A small contrastive image-text model, trained from scratch.
Model: 14.5M parameters, 48-pixel images, encoder arch vit, encoder norm layernorm, encoder activation silu, encoder moe expert_choice, encoder num experts 32, encoder patch size [8, 8], encoder layers 6, encoder width 160, text encoder width 256, text encoder layers 10, text encoder norm rmsnorm, text encoder activation gelu.
Training: soap at rate 0.0017, 20500 steps, batches of 256.
Data: trained on short English words printed on busy colour backdrops, 45211 training examples.
Rows from block 3 of the image encoder of a small contrastive image-text model, named by matrix and row number. Rows with one number within an expert belong to one neuron, the router's apart. Each number is 128 + 32 x the weight over its row's rms, rounded and kept within 0 to 255. All counts start at 0. Numbers have three digits each. After the name is the row's rms in percent of the matrix's.
After each expert's rows are labels from the 100 images, of 14848, where the router gives the expert most weight on average: "colour at peak" is the nearest of a few named colours to the mean colour under the peak; "top examples" is what is common among them. Only what is clearly more common there than usual is listed. The data: short English words printed on busy colour backdrops. In brackets: how many of the 100.
# router: router (encoder.blocks.3.mlp.router.weight, 32x160, trained with AdamW), inputs 0-31
# up: expert up (encoder.blocks.3.mlp.up, 32x160x160), inputs 0-31
# down: expert down (encoder.blocks.3.mlp.down, 32x160x160, transposed), outputs 0-31

# expert 26
router.26 125:120145146105147109094154143079104079146129123137112189099139062096152109157121086155089138182139
up.5 139:058148137102154132153104127156137126130180118131096067174143106138146154112147158122095056186148
down.5 135:111175165121140076093080120096105127119168131147088113132214152187074093105144128083170058076142
up.6 088:136165137144126143137118121126166087153146155158150148148114185085161089148210110133091137135104
down.6 091:154077138139192126107134132129097112089096114104084165104163037158146152106069187108122140175172
up.7 116:173170119101107154108019150155113090151121112108117157169149090104136119171092190085148123103082
down.7 113:065139135109166171122174136144164156130110131137105062195117181125103135145093057090097094158153
up.8 092:134181137138166111125161136106061073092122105100101132091090090144131106156129094127133120114195
down.8 093:154136093198120108145150105103142174103113111109141139140117094131075135138107117109116199105090
up.9 091:111144160136101127107175142134123118126096069134163154168144121091135137073109131146119123133135
down.9 088:197154081153120152100094126092108124129129130072183183106100150105106200142159111151138132137205
up.10 088:077134127161123108143109104182181143136128090110139110204124161124147119139171133109120185160166
down.10 085:154130179104084131114106141106085123137101085116198138145036141116099182144162093130126095093083
up.11 106:067170142139073136090131141187178165100122165111119187137098126120145171133173147076129134135103
down.11 107:147118173137127112141134137184145135141156110154027083142157149145123136065130125087154094144182
up.12 089:130138163139128098127129094124144152099117142117067051090107088155158160143164074063139181139135
down.12 090:133112117122125091115158145068083108174104147096174188136111161107093079118142147161098146186149
up.13 123:110097108120115166107136117146148174094119083143155110109128155084101155105124106145141104152071
down.13 129:094114142097163113177148072176129160163200112105105198028079162165107145132167173114099165087131
up.14 110:156147089171153131103162113168098098110139123162096084172125091122109121122087185167046128088082
down.14 103:084137117069086102106138147069091111165142159132133141128190152127103107131097128086158068174144
up.15 093:172147058143166126167143131109180151116118159168093185124133134123158155131184105122091119112158
down.15 090:136121140099103129108093118155132102112180151173167121085115137137119142128136114131173123138051
up.16 087:122114077113107173159107197174077132181087136140122140127135109164148097184150123140103153144124
down.16 085:072149158097119074160122069121162118106118128085097085104097161067122098134142154125142083094142
up.17 088:145165144127154110146126099123139168153128129127087129094102136136116195182155179120078127100110
down.17 084:170174133140117163145181093142152106087081072134135178137122100135137135087122126195193146096140
up.18 096:092137183139137113110134158116157103178109144126108234127150143097080110159148075131151161122141
down.18 104:174153115058161116158077153107143158157176134050167050115164056122154100140159152094110105117128
up.19 101:117105133122146137101123059182092160191144134093093099139116140116079073106126113127149087133171
down.19 100:150161152107146126141180106112139094104158120098106114151122121154133167151129151095140168074125
up.20 094:201137141175185103129142201145051075125160064127123150177193140128099126058122108146166065137162
down.20 091:111086120104096092053066194080197167098106128168133091124115091090124148152117053171094191152134
up.21 088:160137067120169112134140073058186132197071140100101138125075130124066161161145125101154171132108
down.21 086:113081131122125156155141145183117158151148113093127127193116146142123131087126079145106166094138
up.22 090:136126151127123136147152171170151058208126152102184102158100145070146119137138099131108142203120
down.22 095:084101085112082166130085164079126135125154105156113158110138102181163127146100119113124167089147
up.23 098:152106146058149144155152109147074165073089149075068152124151103162191145114126134164180161083111
down.23 096:142111150142101083106119079146179093120137081170151111101153148090116128153142223069107183111120
up.24 089:107103101096144154113129195181112113136150086128090173157105143124165140133171143109094096131078
down.24 092:130146104149141133144162073136138118076096179141063097137132150138116085094116084137152074120161
up.25 098:159154097126141094154151175154142116093108181128128118112108112119123078096135100182101124153164
down.25 098:167098141131150145191111096058186121179146073121150147113169106078187068128123104082141136113139
up.26 103:108114122144095160154091094138092100128117156133075075090105195143154097108174086128138141155096
down.26 100:113112142080142145116149119148073119092156144142183109179145147072121192137068112141096106141141
up.27 086:147099156193167072113090171173192134111120167117147135103199124136143100164124111131138158131121
down.27 092:141162140135151123128115180134125121141127098084099207112186176153060104125101108120149112146083
up.28 099:139085106135113088151101064142136147193120102107135095183133084115161091187089104066121153151107
down.28 099:134067145089112121136113147163179154045115088106149169111119149116152159115131125192086117114174
up.29 102:134186125103139109138186113143133131121153097107092134122153112147131137153144121133158221129066
down.29 103:109098168163119140144071115119119130075118132111133116140119177126108129100103167172143091154142
up.30 105:157129137117158135038111142152166136102162094088117079113158205126157137170056148119169040144152
down.30 103:070121103170131185146100170152159127145156206130057129094135063173123120129177097128091179122157
colour at peak: grey (42)
top examples: the letter o (72); the letter d (39)

# expert 12
router.12 113:131178134100087139100181097129080115118105097137179146074165146148092080165155105221074157115156
up.0 115:107157184162101103093071146148137121132135128160154118092084137180173143095157093116138143073171
down.0 109:150140105162134159114184127144097195155108143109082092206169166094082124110102183155122129183116
up.1 096:179174054135118140097093123049100155135105113141130171222137073160132143115127133176106141168109
down.1 095:133136131075142164164151085172141070089085099111133054068160147116180133154113121122147153081136
up.2 100:145087092157132118114142242142074115144158112079154143119073125119088185063124134098125155094132
down.2 093:144105177164136120165148131154183076101134175145147094194185167134156156086178106148104125122142
up.3 097:157178106159101110117191131110092076131119142111159145085092145174144118127172124090105132125087
down.3 095:094150123159099116114103065153163166098118164118172137064092152085106175110112141149128111087130
up.4 110:080134128151105105087108139116140081087139107099068176162152116103098080118112120151178124107101
down.4 110:178123091115152140151135202181151127140137130151153123143122149163127143113110154086164127067126
up.5 096:157106115063090141090082121081124127141148117127116155124093122107085224175140182136103102130124
down.5 082:103101198046103090050127154125129128147089158134154120161134164128155144130134143185078062091139
up.6 110:131131193083133089131185112103128106112122110124116103116163139178100148128108094163115172115115
down.6 097:156125159110131140085215094129160110085099107193171083209116114152140203099151158102112055121102
up.7 099:163100161095126128116159082176146174132122127115119106098105132128140114135119155208126163051113
down.7 103:117117125105138087167128126087121178132173110175159195142164152164121119164118099114092121167139
up.8 085:127159088114211108146104126159096127159146166153083090102099198106152166110106114121115133083115
down.8 095:132087212164067180091183105126123120096104092148155136163181151110118135138104089137144178129119
up.9 097:110149119162090121118157085158166145102097141191129163160121103067204122098130182116126085138145
down.9 095:173155084112078069107084140102114060133185113135125128151218143129164105193087063152099142202137
up.10 090:095192102128085123107129080084153118111150113093129185140149140140094141137120125165216145102116
down.10 090:121110117143104134069125171172122100092083131204186052099123098139091138150120110079065090066108
up.11 101:117082128148082170150127182126136130145147190095150099096088062132103033138136080135130087092181
down.11 145:101118096141146105141089184181161086103123172083209163118156131144172135137184166053155091086148
up.12 088:216151149113049109113095097141155158094130119133127058170111143112112164050117159131122096093103
down.12 084:114146189255209071091172166109083127126074121131167092121121096113163146159194124141139184140114
up.13 093:158233154152125095142168151085142134144110070129121048099128130203167130127077131169204131111090
down.13 085:109091120131117155157084166103076109128199135112115184122124127107090122123112139120107148094176
up.14 113:144168108124082159152152083086094119180116146094141169110078172182145124137127131119145180112135
down.14 120:169138098123112153155121132129121138141112125184159121089131112099142121115111152106050198104173
up.15 081:116134109139156099114202103081122039098122159185125136203107164118127149131072184177154190149061
down.15 088:171125126104109132133082136135126153115119113113134089063182104147167151136163099161129102131200
up.16 087:140070109088169182189158114110138131065153111126187163150143161152129111143108133158078165167203
down.16 087:168153167076081125108091099079102139153124164152121138184137086111191072130108124160150122097082
up.17 094:083065184065100119108111164137071082147138159149173086163084134083096123138145189146061137138144
down.17 092:158138098109159121156143156093094177120168113124092168124095156136076135114172094059145108092102
up.18 083:079193160127136078117098088154120167123121118208122109102177147168140156111130107231105104093092
down.18 081:156101120095096167152165155079103068100157140105115111196128114113135125158135169059161151147147
up.19 100:087135089131085154124184070135121084097086104120102205097180140099148125128133086170147124138164
down.19 104:213144139137161123105097183134169121205219131100145105125131105108121144112131102109101142133099
up.20 093:113110078037108100100099107071127072167114162115154097120182098150126124192211100155144169083134
down.20 101:093134142161174184125178144153127108116156115135094138111094130143119142096074088114156103100126
up.21 105:138177072116115157174099139110130116159065137118143161112152178086085102112115071150178158206159
down.21 096:123133118120119132089148090170095114094172098139142097122131184144084179103117142129156130105161
up.22 102:115087125098156143156092109145110176136116114171135152157104171129124183183144091090112129124123
down.22 125:080086167103100173149134128143157159096106142103152191180101115082084088125187098150135126114132
up.23 116:135147128061095133164125088145123171162076172191121109112153117146086094136111101137182111160067
down.23 122:060073174148150067141173140065122160079151140113152122177083126103173092137126129153129074082170
up.24 117:093108115135151105123134135128210198128127168136115142134108154149145129144116138108065080169118
down.24 110:150174160175123123145099122132116132142156096127074105135154100140042170141105164064108108175092
up.25 100:172070118141159122187148102130184099127140132140117115181108063104106127153161119154067128120123
down.25 088:114177153074105081081156067134117105070144119124195119154081147141135082156171071087132101125106
colour at peak: grey (47)
top examples: the letter c (31); the letter k (30)

# expert 8
router.8 121:076095161123097092124140154123075157131106191104173123101105112121089068144125133143109092080149
up.5 090:101131130202177084156094145128149141112148164114152202094157142112167079098143172077124166112046
down.5 093:118098098145119150150146108131176122068037116133111131149136156143104105130159151135087115196201
up.6 089:079055152085103159165160149134111135102139128157064149101092087123161143198182073095117119125112
down.6 087:104159111105136108104124153138156119146063159075131082129160128127099134083063194169114145123146
up.7 091:155127146135088141121137177102120147158118072079115138139201093134106027117133116155081096065156
down.7 092:093124132101135132144144089144177118162102124126137162102026101166146204129149153119087165145131
up.8 100:160144110124156142128160176191097085094099197136131113146083074121200165141067100129120188068114
down.8 105:141145169176159078097125105129159154077163086128171108140149183070165126113175096124146130176153
up.9 082:144041152150102151083145151134089109081125138150164130127141100134149107107115161120133089085124
down.9 088:162155153162113096137104147141218137136109126110098130115143097169102173126140192162115143151112
up.10 097:065122132116120117126164131087156157096119122101080126179133140185140150148097148150072106116155
down.10 097:138139113096106126140175138120133118111112120181137136100111130132086130141117090151148084084135
up.11 111:136143123135121090174150093111170175127137192130132152156100144080135138157097101127127093158111
down.11 110:106095133121176162119133105174129137166127093160137130172178131154071132052108129088175077100152
up.12 098:155126078146118109146147120162202162100092096154181153183103171111103150117130108138073127109160
down.12 098:131160179130167102122068080151058136187173148145083100089138138104095087176123090166141130167098
up.13 102:095162130134098180161115186095154150095088089114101103076117138109112141091113093188155150117133
down.13 099:111148072135127160127097105160096058174179150121100087123082133063135105144091146088146121186152
up.14 093:035091142126129194089168111125135111152104175121167102153175135121126094214183110148110136136136
down.14 100:198179108067125148186112103147120164164179107169142135123148102126124204037101145121160148153133
up.15 139:162114157075184148103168131104108147143147147124211140148169112147099113131109104118132114129120
down.15 126:072093109136202165151150190127153151099115171154152154174075092135181163098107162110121069114123
up.16 089:076101110161204143128148184101121147053089073100150130152086097095121121144099178168066166137115
down.16 083:175145101172107130126127120128068142138113166069120163119167175127143084159116063117129143133165
up.17 096:153122146134118199105156093182105103120121123145184134106150123117148065139125133114131157111157
down.17 098:145144117095178070116098128090115124137161093049109118104055124128187148121146125146118044094114
up.18 093:117144156101076099200111114074167081161114134125140140146139070143155194142102107044141168162102
down.18 096:115099104108159143099170090211136138152118112124125087121141140139075108090140105151108136152183
up.19 093:140106109107152173162173090145124117152095156122141171118095112088170069107147110121232136080162
down.19 095:113116173156109105130092131119117097111144122107147080160159163157111172110111090153123144146136
up.20 098:100153061148149171193132113148116042074117073123109132121124137128083135166109134177140112153134
down.20 094:094094149167133102104102115170143140151126127181139128125141130118101126094072121100124097070084
up.21 099:089169142087124133089084071167158193111114124133086124103112153165205149138106105121153086193077
down.21 094:073124082161104148144167210144073096163164149131150102126125150099138128083135135135100135102189
up.22 091:131159122110050123121134118089092163088131152162132086099156157154130069207164163082142170108098
down.22 092:141112129142144173156099134132165085141080109095158100141106092141203136107094117143114127148090
up.23 108:137134143129095122133109101143139109143130125159097081162124136116188162132094115114217152148063
down.23 115:138225184140147154108096151043129098158120119127104135111176140148161167111108140129116137149061
up.24 093:162080115134114161164150157124136087169098165161134097117219113114191109143095085108087070144150
down.24 093:127117130103140112145140064151066116063148091108144150189142124127084129128164080204142190147122
up.25 127:110158097154170116161168172179144175137121104111128155184097185116156121153131106135108147123101
down.25 111:118116091071113164106091141217113122088133109162136132068147105050084096162122154113143140156183
up.26 110:133109070121091125097166093120171182110072123182189116121094155073047089144112139103150098135110
down.26 107:196154192140152068196114050151124097195153107115059121143141197214138188088135155130126117116139
up.27 099:109113127060112144116087145170109069120146154120129143128123119151115141103126095176085150079157
down.27 099:157129146164155111158103173108135155093104066188135029156121116096114130090181164034155101129128
up.28 081:137156070067152165093147112098101126151167093099166054132116128035140161089143145143105154152134
down.28 092:168169207136050142138157108186101145128139153142048177129139130230087031135090107135132108072043
up.29 093:127215148157114112123073053171109052127148161102104096098124130159156078118113089104098136085129
down.29 100:130043112120110163127135161108086159131149111141075131152147137123144130140122184109157125138139
up.30 110:145084055108167148180092148085130087138085173119133157137131097180142167078112174122152143116070
down.30 110:118107153104135144157164149179120116119129098106187168111183100069154073123205144134081092113157
colour at peak: grey (44)
top examples: the letter i (57)

# expert 14
router.14 083:162116143155199093167104120172132118083116119113087146132101112141154113112124110111118108127083
up.0 085:114122073097150104161116086083132098084126179119034146085101154112083122158180126069107197108114
down.0 089:156076153099113181149142150135129154122140089064108096119119059099134064078162173124160117105110
up.1 094:122073059169138141123145094156147117085113138156127111094165109134156110137134136092177129120084
down.1 100:158131129143092128175156150203144119073162125120091098145088152169060123142147128144133084141135
up.2 106:094101150117092128098104033117109166090141163139140106197128143195159109127089116119115115167123
down.2 106:171203166143175140129159118184147061096152061151104134139132110048138137140152136174113096154190
up.3 096:156140130187114139131161159123126158088143089128131090073178178105145143060139116100188086096103
down.3 095:086178092125081121119123084111117114096133150155150157165066068103101132183102147152157164144156
up.4 095:131121106095139097055083125037135103096129207146139099128096146165183100155123121172124190139138
down.4 100:115113142164120155141170145112134077183141137080106098164195126111133151145182140145139121113092
up.5 098:092121116148134078157181128152132115135151145116061125141200092063117131126126175200107109193088
down.5 096:125143124133137136056117107124140124156050121096168076146126146149155072152093126110106082059167
up.6 098:116080145138220138168126113135173099096112058109115149125103171173151110172094062150088090116147
down.6 094:104121089134077114090111097123140149145148147113179105077125169116177114109099135145153203100126
up.7 093:145087158133158154087154125125130066154156190177144148144105115108119089150139121110106179131102
down.7 086:133133135144119116045140177114065155117099122077164117166140146125173148041152116120132142153124
up.8 092:162129147127150191123117092114139128144135115051141095177127144124125188116078126153118103157120
down.8 095:136165103064120037122142146123061104167112115105110096129118122102157137117134133148123119139168
up.9 091:181174171112191105138080106131096078106177051134184084067126150122126189165121100115092140160126
down.9 091:136057161132090197171166096185108134137114157172149103193155145139145112173118147145134135118147
up.10 112:134174143137202195139199126169085158094145121179090140138116199128137167123113157132153119110120
down.10 107:219073066119058062115170150100116108141126163104179096090112080093090111135087135145122140120092
up.11 100:114141128139114071109083108110131102119130209162119107154140186144084120131133102144071165136091
down.11 094:122120059125157180232128125185099132106162118114130174084171120103141087161211136141113101125142
up.12 096:117107101163132107118132143068121112141144098156147116117141121153169118187139152100140161079119
down.12 097:082137153058124185147073148135108162115112177169099101116122108132076090095137149148146118142090
up.13 088:063108049182130132157112106124161060144142115161119135115076115084141102160148153156166158109163
down.13 088:147106182164137125135184149128166120106084135198142125174168120217148099061118123151077085119132
up.14 098:105129075143164094202150145118110103166201155091194156117104108073097145123123177142107111093148
down.14 103:084101203104120145122085141100116135086114135149129085115167127137142118131121116112135138142113
up.15 110:147068073192118184138124143125176104087103131119154114152147151124134156101169139169187153159095
down.15 102:100154093113106112156106095153138158128190129119101110197129129156130116069047132088111146079167
up.16 092:102159124127096126097104130137089178079117122102140132147125140090154153053085157049140135090094
down.16 102:111101088144155158177167123105135101138176148150119114149077164169111119170136135181137120151104
up.17 100:141095072092123107128148174093147154144156150125128136130107169122086091114069180156082160143076
down.17 109:120131122115089160139129114198160140096059136141116095160122148159208096133162069136113055097146
up.18 086:127093116128163139118049101192112101095201150137168086152145117131149209076084164177116054172123
down.18 079:126102141090134091110076125131110136123120135129162151144075127115127147104101147123155145086131
up.19 108:089121154115143102134145121148172075139182134096087093155150102122121165174140037033099105143150
down.19 108:112135217127132137137092150162116162154081039155148106086072141171129187058134171146119145049165
up.20 087:123152160160144130148063148193162071095134174139123119154143112119164203159150185180060154100114
down.20 087:150097086136096149119152095067103185119143110172167136125130116115165058141153091083186145137134
up.21 104:090126098095065137120168181129139127174153186111140134117082148134089067117086157078110183107125
down.21 106:074137141118142132202155118097116149117122152097131112129112109148148099114162108126152064160077
up.22 098:116186072138153186182167200157176071155191112119106144124120156075163157137168129098142174127169
down.22 095:158121138181132070135145067151129166114128065127113132135145085196153149137117084137101101126130
up.23 109:099144091136152149076148195161137163186110153148074071074114143114148108086107173141130113025161
down.23 114:118171150084162099182080141133115075115124111170138166132163138155098133155134108133141152151131
up.24 105:141176120105126087139129145174088104154107127107124123077081160058102184132106134151097128116132
down.24 096:106086135099117145115066100118142134141080094172172139206118102092144132136102069095166106080151
up.25 105:151118094178079100107083106090140088132159129185140165151122173151143116157134132104119106104143
down.25 107:176147129064117110077150164124135120158099186053101125086133172127095140078130125198132147165131
colour at peak: black (43)
top examples: bold (73); yellow ink (26)

# expert 27
router.27 082:147148142149180104168093143126137130184127112165164098159143149129175121129134113122131067087137
up.39 105:131176137124134112114102152145166086167155192088138176140134104107163143112058193088147136133079
down.39 104:114097126067079141126137143095161138083133113166138128081099103088120175141146097133113088161128
up.40 108:187191197099102166173067126120095138107118163065136151187119155161129108113091118109162115174158
down.40 111:066098098156085113102206114160165158134114074181125128038151110115127139155151166140153140133102
up.41 105:114084096118133089094125074174127113126125108090145163175141129199081167178088225122116068129133
down.41 109:126142169134114192136164130125108135136168129156148103096112101056164104086170069108134176144085
up.42 093:112162143156126161162146083130145137141154084157164209162099134099147191091161078158122086158162
down.42 100:116064107132128080117079156121084153138173100140114099136143139169129087145078121097147145053168
up.43 106:117158166159162139120117172084107160114188122113185134149150113162144144085125094117121148143090
down.43 104:124100122101118133112132121137115159161111105137075179090120159083108096151142139103130090073129
up.44 109:082114088175120155173160180172121101112132130123137142197092063110067103122127154186176200131124
down.44 112:097140172117208141096064086076053139099102136164105124127142213134172145165162125084082119116183
up.45 102:154182158085111146095050089124138096110096129093084134118155108179139121090138130093131148120116
down.45 106:095099116197123106129181148175096122169134126125156141117159113101165094190121108152123103143123
up.46 094:151154156090141149150056046152127171100114158184152109170110130155135149154165125166124077086151
down.46 094:095077137137119132094229173103125097130151100118076107136105115129122113119128156102191197164110
up.47 107:115154168074088095152119112161132155107111133146104135119118106144104188114136125153161081102089
down.47 099:133110128131157122061200125133113107131145174097152155166147091126151114139140122112165162136170
up.48 099:160148111159097105109136101161107177137136072104172117062167136120127146183127176123109085130158
down.48 097:153156068129114169113067163148132144109105176168067138146126065131120099113101094117193125119110
up.49 094:102110174105105144077144164107133136131150089164166122097053107125085124147134108112094138086148
down.49 097:140160145143124100168109123135167143106135152093071099159141175186149157115140141130162149166121
up.50 092:135121136142116095141162098111114148098096165108162105152150131126128157162146061132217128162138
down.50 090:148108142109086124089071131153149144164180103177090165115093105086103107081091132160071118082157
up.51 100:113132142116114149136122134135133137153110048117124086112164104135142164153094119156149162101132
down.51 105:102075100145087128161126105047150150085145198172100124125154126100125110077141162150121119146179
up.52 102:061129105112143142076148133154127098154122203170163166128089149147094129155089155168151126131131
down.52 111:115144140148107118138118112061139103107145114110117088125110084157171154120116082070119107123174
up.53 101:106107129149171128107153129086118145096145137193118107126177099082143152102125116123217099158116
down.53 098:161121067090105217159113102145113163153097154111154135097150128145160085101108190180073171155161
up.54 103:228165105149107155126167123129121138143110177150120096162156112130137118095116151153056151154141
down.54 102:109094151102105160166091098130113092106121098077173168071109154132155146153149136117200144164138
up.55 106:150144100095122087121139182125074102196110189095129145109185094141140107118090103098086121116142
down.55 108:123092166129086154157096059119188101077125087174197082107091112072150152149165176128161114142087
up.56 106:160094143101110103165139136154108085149130100131111138147130099127093150102116157120080085137163
down.56 103:112044124075174123133108094071137201117142198157158085124143132141159128123130095124168205141141
up.57 106:158158106120121099118153101109165061113177068202142082151144126133178184109140120111145079117165
down.57 109:112101165127071126088153113153133129132117175134120132127085167073078121130170154112090163107091
up.58 095:130164095080138106167090174150155146113148079124105135159117173135103192088109184119150151162089
down.58 092:154123131136120105132141078119102116108130188115187132107136039138176059118121134138102146104119
up.59 100:072108137200111107146152100121161107188109111076196075126077123117149124117119191192155133138189
down.59 104:101167141066101149111134097157106121039098106108080139110184112150147139135127044077101068177079
up.60 076:105120117171141077071114172108101130076126105125099164160173156145110178084122122158126154143135
down.60 082:117122142103105124181135111116120128146109081139142119118078176097109146122070123141094109106117
up.61 091:141101115121168087145146108162156198168128113107187151136063088175121123138144190143182168154080
down.61 094:177097118082118181112123125070079106100129136132075120118148171128159155125090081140123121110149
up.62 102:157123135160145137062128146094131135191096159161144116075164102105133161101129170131131177150134
down.62 098:158113120093142102130093122136177128079130055079150138163095188180112106110095093130156133120120
up.63 101:123192114113101083146134148098105187100112078132113136148203135134156146123149101090116178101100
down.63 100:116099146127121131115187176145164054129123139117191156115114110119135090068142109213124158104118
up.64 100:135160126113106133139065154130165164100088130149101176140130218171193154141150084093143171127136
down.64 102:137147152210129125127132128145104059144132084155105081160162078107054113100064139120120112104165
colour at peak: brown (54)
top examples: grey ink (41)

# expert 21
router.21 107:128185148114154116093171066104126078151135096146096104158127130123146171164139133138143124119112
up.5 100:138131152112114153087077062096140149175172140154088132122155114142135201111106120134233079124078
down.5 104:125108112097144165139185211153119097087125099180197109104100157126153097133111155192110147062106
up.6 087:091164073123127123093111091129191094131096081160157094132139124118196110126150151146120111128157
down.6 091:121133124084075170122137129106074161131146124155131142094106129136065153102168107113163116153123
up.7 081:151166175169109103139147156172145131157106122118171205144120129117130116150171126135137116095175
down.7 085:130155094101153167170099120086079099174136093103136063145162114152125129124092128104105188106140
up.8 093:110180152136091116075081153149107127120130087105107133163168165184121091134101091095129122176137
down.8 088:070081106162090137130154113061133093136085133078112131132124061129149091130090047096165172192129
up.9 090:135117152130105078110196076179185137141149082138098102112092137128089122151179071154126131063083
down.9 089:151128195152108093147088142127093118162066140145109166191164088189100139109107156113157120129085
up.10 090:148105169140127106096161075105093139126059129074183097147116095090086163124175112098137162093107
down.10 088:142102084127111167177128155098133137129145102114107104079092147210194124160097110122150133114087
up.11 088:125132096166112148111079214104100095180143061132071151146162093080110124136168060110121172158097
down.11 102:111132153135173117139105091117117196081092130105106124141162125127107160107113175129167068120110
up.12 109:148092109124118162117157115121107095086110162140165166115108135132051079133134168196093118126196
down.12 100:130113139093141122121161130129115103176105068141101062143152125154137096118098092140086185079113
up.13 101:155105098143133116168077151123108136080131158126129155083118106159111156139162194169149130095098
down.13 102:131132103150121084118129127066143171115127100145107139039138174171168113135128090108094181155138
up.14 110:132117153111131175141123118137227085149136174068154149075143156168079127187159081172051127116085
down.14 095:152108129105152130085095115127111142112174173157103104182100071104102109121138097086184168125129
up.15 089:096164100154137094126127123143122156124158097134143150082132131105120149124207129171152113068102
down.15 092:146162178097097085124108126131149145136101104180108132166124119120135086108104128123114088150150
up.16 114:090171157150109111143137150122141119165117152151106085157080057108111119128097140093100106079077
down.16 103:107099204084112120109142067155146116159110098125137132150118141151124149156121093128121142129101
up.17 085:139076119106110134112105118182131155086113134138094093119142121110158128071157123125185147117102
down.17 078:142163145185086078166136149077146077178122058162157082106105115100110158149152091102138125131163
up.18 090:159161127151096130112149104069095079174138145135156143139136170164120102126094149146061114139106
down.18 093:091155101082158130153145117150152110137129040121087116128106077076090171111127098155121173154174
up.19 104:156117132104121144134153082141090119066149102100170124127155119146218151085070082075133100164091
down.19 113:113116099120120177126144098144147092129121159135104148146074067115150135106184116122044150135156
up.20 108:100106058092121143180196145149134117087122138163103103126153173123153133160132094129105156143167
down.20 105:200150141147080124033094102118138133168106092163158142135158141061154158119042183140141047137149
up.21 112:130117060178135126131135099107157156122138112141186090207192167168175173153149120087148110167153
down.21 107:155085122104155158150096174143081059152081134141130132075165130159123068104122074106156186151130
up.22 096:097113128148125137069082122127132158150107143136122141144145113103164179203088193124137131156148
down.22 096:192137178138091097203172091132163143130140149142102114156092185144155090097179085096124113108079
up.23 098:138119116079159098087148108115035118148140134110167067113073162154105154102151072145101111111127
down.23 093:141109159134050156155089092161206135111136103121078140089108135114153098178151200126137151152104
up.24 105:110019064090165123161106094065126149131120182113116112152162164120094132116125116171120150124137
down.24 106:162159086178142139114090130171149172143176111139086157103146148096133117152097089146133044181120
up.25 097:158146122143122156115106123144097140137081110184068146182075143121168140112116075101112169142120
down.25 083:104139129170085070085126051087108074109158097128150112128131130125151151156127159138171127102129
up.26 111:129115110142084143152126181102191105159125164085164133170058085169138181171131138150108083137154
down.26 119:168167157112138114073132145036163093133155160179097154116182067134162108118147141101127115099096
up.27 086:145145055133134161143133183121112163109148132179129085202131081157157089162145124129158103108204
down.27 091:119111144119148128148156145117084121197086138157111178072095182102066179088105082157086142135143
up.28 093:139129053158085141106113067156108103135085135102092082135145109129123092119115120143184116137176
down.28 084:147158179157112123132119086111124128113112090073187170063186085151115094078131169179116134115181
up.29 094:085104142103161080146037133118100110158184144101157166147166127059112164090154128143121130127112
down.29 111:118079073122094187124133124131139178161107137085086217104158104093163119117114113100095118165134
up.30 088:178128110128162109130180081120065115113137125175124141074098147107120113118121127129171111081086
down.30 086:084168171124060163140128126156160143127127052126186078157149150126133154075154177117123135199178
colour at peak: grey (44)
top examples: the letter d (46); the letter g (29)